From a checkpoint of a small contrastive image-text model.
Model: 48-pixel images, encoder arch vit, encoder norm layernorm, encoder activation gelu, encoder moe top_k, encoder num experts 4, encoder patch size [6, 6], text encoder layers 8.
Data: 36250 training examples, 77.0 epochs.
Rows from block 3 of the image encoder of a small contrastive image-text model, named by matrix and row number. Rows with one number within an expert belong to one neuron, the router's apart. Each number is 500 + 40 x the weight over its row's rms, rounded and kept within 0 to 999. All counts start at 0. Numbers have three digits each. After the name is the row's rms in percent of the matrix's.
Before each expert's rows are labels from the 100 images, of 14848, where the router gives the expert most weight on average: "strongest on" is what is common among them. Only what is clearly more common there than usual is listed. The data: rendered rooms with furniture.
# router: router (encoder.blocks.3.mlp.router.weight, 4x192, trained with AdamW), inputs 0-95
# up: expert up (encoder.blocks.3.mlp.up, 4x96x192), inputs 0-95
# down: expert down (encoder.blocks.3.mlp.down, 4x192x96, transposed), outputs 0-95

# expert 2
strongest on: count: zero; teal walls; green walls
router.2 104:579540440474450537550444485530485546437498494451483563506498448449400513494549530485479562433465408442512497513462546573495425455541532443546525540514530547553511521497504467497490506446508514448502460481510439418531498535466538521518495504530505542449438429507482459488536500530538498425
up.23 107:492453562498478496523584457511493489490559426499536541500458513421518534469559427424508525482531485509603480450437488517535493486534448537536516618529500537489505499495528492428580538556501500518564470491515518412496607473496488522524573495426515557446530498505488455458535494497503464500
down.23 109:516419476563546492389478553510509488555456564511478444490492543478531545521476477483469457481511541543456467544460499503472524549510451501448413515504504488522527473486528480454534449489497494476437473468489528535527466533458489485492540495483513490593502493465523556489525506458472554507
up.24 095:533518481482519545488531494471463482501515510456440480495517531482473435508506452548514562539499493475484581537506426458506492450453558446499509538541547466575498522469571460463417533540478472557620550520566492539453509479462455480462473495531481577508485524544459459476473500557415536509
down.24 095:487526557512534555507500476525544464506545499473540505551475447462474530510502511446495557464554546537410587510441531460514539544508481507469403526530504459561443475554489457583514444524538496467481465559575542494532547543490531505445479531525521437471456483543516398502562508476444492477
up.25 101:474548467497464562464464462551544492524478542527537538511539466482489517480477514538527558542483499521502479454531539499513535505498539510499465499487522583478575568541417489542525523488495489528550417426491544536510530536433465551467487571483530382513557483497467436432509501503500467447
down.25 104:564545494513485507533501545544517447487572451524498409450474531504530495476546511438503521434469505475490503568472470523515572456432565486511484517455515482532451419553524595493518555534550472484535531538509476484447503518546531491535448481454462473468452498503488554455444510484467483484

# expert 1
strongest on: count: zero; brown walls; orange walls
router.1 094:492459439576534440558478560525516506503527563545483433496514467561485525516448591494448456551496501464472448546444449459437484460462554515419475454453481461483466502491520496529524492523568494517456466460490511591511480542522496485481532453500558527570520531515543546522465463543478534486
up.23 120:545497473544519398397533538478546486455469508515481480618491532500478503473494512493512511526514475476552558478450467439511500546430503512533520462389474454576432483492515446546510592518534472511497434452478463512447516441553497490469513489514575478516468533517522450521492436549512489469
down.23 123:491556478460508505507466570575539493511485423482523483496613491480532470505447478504459575438494520501498558515478511497430481490506507477558534473445494449537488476516469507551431575481491492540512551448512558461503518525499439533466415589521499540535481472476473515442511469486520528527
up.24 095:511462503517481515465479533477537506494542546481562486532455521468466500457475539498529473501477464431556594536457519498468568536469490509500460468522504495587461466508561497573477532554525533517458426552435471530513460533516518548487534468428461449516475548479521482478527476521489566464
down.24 101:462520460490539519462528516476412497525559462485460517526518526453473432487520451475514503478508537513449490477475458506503476542498442521506538535439549550453516473514523487513411538479460420502581510523473517420466573506492494407505556522540529515476485464499451522518402511506528517443
up.25 100:510464465545496527520509493474476471442541547514522496397528544483551517535541506520600509486534483588496599480514456457554534516561458510550462529482483496482526399510482461452539468469484533489456573494508498509535489502484594563494511469504484499513418488505530564549389495516428541555
down.25 096:416444580476487580484497525464511501554473480540503468437477519479523538504507465488533544484481515519515484506511540505454501511578432497472464433550555475452482477572497519501562457536522455471507480460542491464542599472443529540527491535492487502496462503488529472536583457499462455413

# expert 3
strongest on: white walls
router.3 105:469572534477530477477480487504464539559477432519505471447465527469551485531505450524466455492456577466513511495560550548547564512467467529522483486528488421495488451504464496436482435477474483596464543539580547488461540428478477519487424482460447508519506440499506494469513572468477505528
up.3 094:493452468575459468454440504519492496466417515495493452451474485508495453459517526449504496520455545441563477492569555471531498514533488558546463412501504474446521487491595498440466561481525478512553520499581540514465501463488460520443592446508536537494452558514493505558450474459540494546
down.3 094:485485499504532522493471521473464418505558457459507513456561479453503557441503484446517485481508495541492534487452501531510532581508450536488499460415513437475538478495519465474573521541501503495545510556389593454513499542576516473508540536446493446396547469523508542552478582507483493479
up.4 101:468512460508487505539492493530511551547548422456501536497575483478535527479504561498522488445517501448546500447531526556533508509580443478457505485492472461374499497500520476493482550494451568515552510487550495538443542466494497506445511575501462512511544465516466508452547622452439476560
down.4 101:552401550444459548514396526497449477505543515453570557506534545532500506506474415526446534440538526523529445482470452456541447513516502537471510540477546549459471492449518509509519504523376479445480413486564501549476519503464499474515481474466488438511500487498519469464436505494500479594
up.5 100:511498501505477617493413594531505398476523515489498519467508472512503527435543447550439490517495475529485406526521409453549536519465519551517531458488561484557533508468490506460488399515568506516526483559499502517472513516510548504436469425542513456505494526479475441508434520524485541555
down.5 098:464535586550486493470517497473436538471508499557500443465411529516496523547529526524596467467562534530468516440521516541410532518505501546469468586523466501485518464475627548496468463431491491565530467425465499611509517547528422489530511491467437510548488488455563489515471500527515447538

# expert 0
strongest on: red walls; count: four
router.0 096:526528525483528549440532562499451454510463541524452517521442561478492453462539503435586480556552472556473535491490465484469490549457480527562472547436476513465522431538552537522452501519504504409483467499429497483539507491495570464518583507422495488490574485536522473534437433431557524553
up.23 103:527497496565474545558441556531457527487482489520507527442582498481495456477520506494552489440495427502581464542481540467424452477472478488432551464434502479558540531464490459491552476494520480466439507556422445529519471544478477492485532557509479623538465493546495528454514492493512503512
down.23 100:548507524475474520551446529383466475478469483522520517517479522507528493535533471486539542489503522556494528540595446520449492569494508519464449460479471552425523470534507509473536604536562482449437520449489488482478591495522453572523460527491528496439511470509421544440503531521459548507
up.24 107:549574512486495495512417481458464527511540468529474487480532575451554464455565470601532545493509489519511477486458489534480524480485467459480491521527541504469507521517491475454502447525548526568466517543484512541511444465457509504492484505473532483614531510491440583537504509436478508504
down.24 107:477510475595561416560528532480516516568508622493533454450500506580458539532447559547447475506532471483472562559506556496503530527507547411458485500544488426551501455464471476558460497509440514493478509485525522445487444570542502544466470532544496485524531519447551564481510485563492519544
up.25 102:501467435508523487440479524539587545535542535485449580519463443525481528486513402418519488440526470453536465485549525471471474454583391487516413517570490477549523464525522515564438463431515506458541511407592475535541482534529491575523517574554457546469476493503490452519515490461514440470
down.25 102:482509506456473516541476489472510438508470503466454480490551522420493574418493533542472599514426525420507535495460498518522453500463534523568516489542483461513459542458475501462513513492523465530513482507447518524578466471531499500457530518494476471491530528529538470449532432475491533574